A small encoder-decoder image transcriber, trained from scratch.
Model: 64-pixel images, decoder width 192, decoder layers 7, decoder activation geglu.
Training: adamw at rate 0.0026, 8000 steps, batches of 128.
Rows from block 8 of the image encoder of a small encoder-decoder image transcriber, named by matrix and row number. Rows with one number belong to one channel. Each number is 500 + 25 x the weight over its row's rms, rounded and kept within 0 to 999. All counts start at 0. Numbers have three digits each.
Before each channel's rows are labels from the 100 images, of 14976, where the channel reaches its highest value: "responds to" is what is common among them. Only what is clearly more common there than usual is listed. The data: short English words printed on busy colour backdrops.
# convs1: grouped (8 groups) 3x3 conv (encoder.blocks.8.convs.1.weight, 96x12x3x3), inputs within the group 0-11, a 3x3 kernel for each
# convs2: expand pointwise conv (encoder.blocks.8.convs.2.weight, 192x96x1x1, transposed), outputs 0-63

responds to: the letter c
convs1.57:509473510512482495520469488485520589471474545491538538501475474527488469498530481506514520478505517484547557494495488481494510503482500506491479518492481523529472527508505506476504500476503497503516479484522474507548528486499525476493509493525504482510504461524485471509500488481495484482518515489455530558482477564469530574
convs2.57:490457427502540535497463508480495476478515501501505485527501443505505540489527470514505490498487527520551541494479492525531443518517467500466522528465468526461527485508503479563514483549496516

responds to: the letter k
convs1.1:474512513488519509516517510522548519506486459481494448463486484479487483495504493494492533508531539496525499491517471499524498476488490454515527470531496546527495469505509469512515510488477503521558510499493512456514533496501485486520440501503487505501460503485505497467530547549518499456517491476551524491537455456479443502
convs2.1:494506467545533488462493506487496529504508520483496531511509504490536489473490514523544517513540491458493502537494493520468478549492481491485483525527503509522483436514516482505501524479566523

responds to: the letter y; the letter x
convs1.13:482487513488499525483485488492465474472465459499481475504519478520516465503504479516473505471500498514563559495470463487495444511480469546505558511499505510523530493458474491480482485467460509497493486513492475490497540527496541513469552497461473457491460478507478492509480477457475484488481520498482507503543498458532488498
convs2.13:497500499507510498530510486519471510546558489456463510525521521499468505498516474530458516522503486540477461479521501453501483504506467507522503515459504472502552477510494472441475514486503479

responds to: capitals; the letter e; the letter r
convs1.40:461439462473493463500518492539504495508501504542529521493504512509503497501512502480528512518534483521556482493503541509477541520496501491468516504458491499458453479492463493527519516527492465494503533492498555539512494492487505522536511514550492473450503509482498502456508525495502534485474479462526543544510493541472468489
convs2.40:478530486491529537503481552496552473532522490522548499504545481509509477477476485555508491494505484494487529503503510467471491522491505476468510495494492514490535477513517465516515527465539542

responds to: the letter k; the letter c
convs1.67:480448452532520499513517504539511516506481475505492491515504523465492483454471472473493492482525489480500504552497515543516537514548501504537515474488520446479533518527565493507489500492467563559491530509491470473539475510501477492492482475493506515512506506481494474470512488475537515492493510510485477504504541542530526527
convs2.67:504531435514533535477500536445466524512501497471514490481517499519554477532513531535512523528511516467507522509525519504500514498482483490474486507524483498494503499543525487497489543480465540

responds to: the letter r
convs1.45:465513469457485494466466486469501479482473485482498526483500537520511514527536536459476517506506539533549529557552508502513521467454488491541512465485488486484464502487498518496525530513541495484478521524476519496467457451500470462510499501506479478466478498456483468475495497475491507479497482470518511495490521521460472514
convs2.45:527508484473551509450502537495517488512521504495552463499513483475530456496506544526525487479486543449511539541492508489510519477500494466493458479519480491520521497496492497533521518466489544

responds to: the letter s; the letter g
convs1.35:489511503518532526499492515478463470475495507492515532527541512534534512519517511486538575493522540482524505484485501486489501479471457485458467479487476476529532486524522496508490449458453528494490508522524503516532508514522485461487451491492509552540515527503467496458516530528503492496469485482510516496478502487493436510
convs2.35:445515466540491508502491530455532546478557487443527503517526488477491515504507499518482475545476515494551514488469475482500459504515503524438528515536495547501483486509537507539557472462500499

responds to: the letter r
convs1.65:520459479549478473545491523500510528483535525483497518506506547500454494503462460517492483531517511533498485504460531475469536446483534499543539502493532512469499499537508500477523493481466515529539476505557487478511502549548472472511444452489496480488493495498500490491523509469525536505496493507493476509499486490493515496
convs2.65:514559433529510509505498514476528534513497480489513474502472522495511508516501512523505509506537503461489525532527479497498487476467503473481480512511463498477483486494518492523519501486489528

responds to: the letter n
convs1.12:531523521520510497528502516491521541483530520477462487466447457507489519523518529489502500496496537532521535477489488458462455482475466527518507495504520505482465523520517504492486484479483527525516497488492476465473464468446500523496502504505515513567508519519477484464513543598475488499491492486496502477500514492489487479
convs2.12:541510507491476504541494528516538488493491478540517487481520526527474521473501475498464501466492502508469486507520543456509516485495508475531471497511509505476485505492465496484486483514474516

responds to: the letter n; capitals
convs1.0:535514459531528476525556511513480451487474462449452462504470480479477500485530506499510509484506474484509466468464483493455476491503537517525475526508503509486484501467474498498474479513496508448515464477489535528507502476459474457464457500520488497526479496522487504495476505508481505521508529514465468527471498545492520544
convs2.0:515506508495486522504473532520487525461533535525457507561550506483511490519516516524485484500515505482508535524518491521485496463490521506469483515512462501520536490544528459510470517511498478

responds to: the letter r; capitals
convs1.37:487509519514494459513525529520534518512502437496468439484466471471486479485508506465468462460468487488514525500486460507481511539514530490524544527523504506493438500529533498515526475487493506521545507507514487480496486495466462460429516482469491481513502514530468487512505542503492517513494489505487464474473511521500526524
convs2.37:527482481523544541499461539521507477523501530542527450506548479526505480504544527508500485505493519448525530528453506503474467482532493497458493467501469495496484495514495505542465504526510512

responds to: the letter y; monospaced
convs1.59:515450513501453509506505512449472469467473465462484473471499518492505513524509513508496485461486488491500489484507528480486488485500526492547535481507525487494531570537541525465482545522503523523478517502479526486488488471492473454517487502507524498531498435524492464544478502516503490456517500445478531504487525506503524514
convs2.59:503478500460476495493498506503481484538529514477496508508512501502447503528482519500501533480491473509475467529531520429516496530509485508531511488487531504528533500522492441460544495479541487

responds to: the letter c; the letter f
convs1.76:506528550486483497484444438503521512495459468504484498504562544491495500454471481506479469512504509520484458538505487525507497487495481495457471498505488499546522495531519481497509469464451507478499534538511507515515502502492483490488475472475511468473515503512496481488562529503491488476470447446491470486514476487512525472
convs2.76:500480538575518505523495530524547466458510463496532465486549504504491492489504495492501454518471477485507505512482483498460455515535489509504461498481491517509500522517488485495506498504495523

responds to: the letter r; capitals
convs1.60:532506488515511496486495517490538530481471528472461527497481519542488469530534499524516529501493495497464478515494543499465522479486529495497548502436494555497465515511522520461467517529474484523523468443520540457528500469528508458489555513471475522515494470509527488511494520516508525494475495488476470502490515515467504518
convs2.60:509528489522511520507491497491544515506518515499471486500459513472520525493458496523536520531547482468447496541477492547502508469492474489492484524479472533424525511510543522529509479457537520

responds to: the letter y; word: eye
convs1.49:538486448518474467538499509499498502520523525490532532469471475473481510481503540468471472474486474457480475481511533512499488537508495485481521508454493502466491537502523528471514549498486545514483532487496501459499508508542503511544474467551494467503474440477487490487463469508467483520482515503523534507492523514486525524
convs2.49:530514489531474516468519530503477539534511528490470483507509501490497476538504518494481484454534499501489513510531517505495531494508487519505547544484490489543502504522499489514472515511511482

responds to: the letter t; the letter i; monospaced
convs1.66:529488464500511509497548501492534530475513543455530528462459462478485475506521528467495494465494485445493488544520544568480488538505475449525521482477483494497476480540526483493503479487497461513518470486504509520531483505480494463493523511520489520485470533508487536526531518514501504523505491528514534508539512515519535504
convs2.66:478529452474553510520486475520503452483530455469500481530547519491455489476505490513480505515470486513477501509478496493451477484509502475492542536502492501468489478519485478517484508484510520

responds to: the letter k
convs1.25:498519474467507472489493500527495488490476476493511532514497512502498495516488499548448468468456473522560545505472459514483497471460483507484489489449454497486475490457491498459481524521498516530498525495499480436476493509529517509496470468474499476487510472497531556535531539521524531510505497460500495524512498501539534486
convs2.25:480507486550488525536491485456515475496521509507485523493528522490485499459520533497512479561485511485519530495455462523502462502508499482474476516494499558508461488501528514528543485428484544

responds to: the letter t
convs1.63:479487520522465489529487491548548510494489492485497543523531489521510504515457487485489476460470501466513504464487519520499507534520516506518499485442483483462517522513492510485507528490532575502510509485509528532539529509492513458475502453501511528509488498503491478519470518522503535546495514529469547526503530520548546532
convs2.63:477498435473547520488507489480485473551523481503488485504529525481530458516462490559522522534518481501479505507484502484477472510494509471489505500491500497483495462552505520499493535492521551

responds to: the letter y; the letter j
convs1.53:500518514506512532507537553535500508508487476516482498451471484482481497490497496477492489499501495482510506475450520502472514562517506448502520457475536502503538481516546493512551525529545523524549510516536516525558506516535500522535533518503550527503524464491521512508470463475491498500502531509505475489491498465466493494
convs2.53:522548530495477523490488505539475524508520514485490530526519538507464511489474526491507487501492480469464532517498536531453499496461556499492543491469537489478482500530545506507496510478526520

responds to: capitals; the letter n; the letter h
convs1.28:488532541466521528471521525522532544463498516458495510489506498504498505523508524479461450510503476503504481472485478505517503534514527497441480503488480478501515471446482525467465508479449495521516512496489506505510529472487539470488546459485454482479437497486460486481529535503507540475509544492477493489487502495494487469
convs2.28:526523509471516509519506502512518481529485473513513501463516486515480479495519512541514497479522537475495479500517473495468528511484575456525515471548512484515493510476475525449545525474498486

responds to: the letter a; capitals
convs1.84:471453498519458473542518525491530515506469503524468535460474553478496517533519506470510529476506493542517481509442536497496496515526492555523507527531513472480463469487468458510486496511521496486483515447454533496488491482531491485473515484481450485507497471518523485502527519519528526476526497458494524494518500473507514494
convs2.84:504489480533480497478491492517507498493479474560491475492467501525499517533447496530527489460492487529494528512490485509478493536502542502494494515498479539506493475493537496501519509557524495

responds to: capitals; the letter t; the letter a
convs1.20:505494455516512480457478464506452471534485491564538500511509507500455499557517526540516519514506531512507481503524545471427519538453499496527532504484474490474493520483489519515509515486484525474475546497461531504462488483458501489471512529471479502504500470519522481529506498518502513498514480480474517515453480505503508514
convs2.20:514487509498466502496497488446490523449540516561516490493497505473471476479493532511480488511487496445470543522491499519516515465510528478489483522499501563528502465477520490521518505483512509

responds to: the letter c; the letter k
convs1.75:474522498454522495455533485487528477482514475480497484515533494485527471488516482485460459502498480487493467555513517547513527518514508485494501499489495526486513498530569504490561503504525515510493479508481474526475464515504468519474450503477537502483533497483479481452455509486452515458457528486502468502494487481504503452
convs2.75:504522514496474486499481478516494479511547485494524462451527511518505522465482484519481484484493488488522474448481519503404474532500528492521505482481534475462493498494523533496494510521497493

responds to: the letter r; capitals
convs1.43:488485439521484481500506542516538529460443474519480464505518531486481511494441516508481463520516521518523521505533523490502524449473478502526544495460503514485487516480472519510518524523522507495484509487473531519480528524506510481516570495487497503541499473485492502456518460443502489469504497503528530533509526513486485519
convs2.43:539512490528501515505515542494573467538489479495546465450476525466487471500485478497533490500525507475472502531483519489493512478521497456492446506488500498502514473519469463533489509491518524

responds to: the letter l
convs1.39:474476493510489486538516523515514497520519517514536519497530539502512531534533539508534568471481508514505528521504485501487487495479504534509505519488504522518503510487483497463473509445470497477462483490499486479500516517515526522537537550541504515534492502485477469434513530544480488519464461466494489455488479467487461466
convs2.39:525471508475527515503493513550478456520502484510474508539510484546499508478510524536458499446492488510513503519555498481477482536498516514531533478496533510488542503508478512468529519502511476

responds to: the letter p
convs1.7:458464475490494488460486478515486482479455463510445501511539542499488535489483487513523523538548525545522519479448455463458504500485494462488499490508494450502459491512535484506528499523520533512502531506529504482525493492533488492530506509508471492476494523479511518474487539515465511512441475470470469490495484508513521521
convs2.7:524495505512514511542510495538503495509539491485490480452541485488516486513459469491519510491488437509465453537501458538473489520541498497507527489515483486496523478508504452498492490475540506

responds to: the letter c
convs1.78:512533511512492492510545514559554536536518484527529488530523506508483478515519505438455512494482532491480496463508499485479486516485495472473505446487508442446466479510508489506520493504506476447456491458472491476489511497507494484472484520488461501509468495509502502526513491475506489471501521503470514540485521544455472528
convs2.78:498504530509519519485484542507535480494502444491484470535489537510478496455495485523477444502488513493534513537499489516493499513546490496519490518505511558513519516504499472490502498484466477

responds to: the letter s
convs1.24:478528558481460523491454451490552538471486556484465481512539533473496503510480514503537542516486483513517476459484445512484482508495514535499483509530480482488517509513476545507489503520487483518504494512536484478514495468463501511446489518460456483485484464455498473491505519480526518523503533533508502507488508507486475499
convs2.24:514549487511488510528521529471514509498480463443545541487487463503486483525522517524515521494503531474476502501508494489513521506464551495523520512579507534487479529494547538513551490486505473

responds to: the letter a; the letter x
convs1.93:462510495472525508466506507513494509529474490524531504494478509484485494512491488471409471517440480524491500492517502474462470462497478483528497487543516486525532450449451473483477437472443480485496504511504489461492491505545509490518507511514492472504483469488489519509464473475481491505514515522519478507528494491522469480
convs2.93:514481521476525529490492540507436522469524519477509543513506499489515450499519499512489499496491504515455497539503528541520487517514496500503538538514488506509516522492501481494494454472475537

responds to: the letter t; the letter i
convs1.81:506521514490526499496486458482497506491512518483491496502497488496500475481459484500512506487516519484516483517544524536549530521501493518553576473493499510506487514506534492490508530522518515519520514504496561545539470494459490484470457487495504534524521564540494504547494501492515517497456458488483472533465473513457459495
convs2.81:454538475476500497555462471462497522486545474522518543501511463508473462549488522488505542483475490490512494486509494467503481460459478514517511528509476512509502488483501497518522529483536500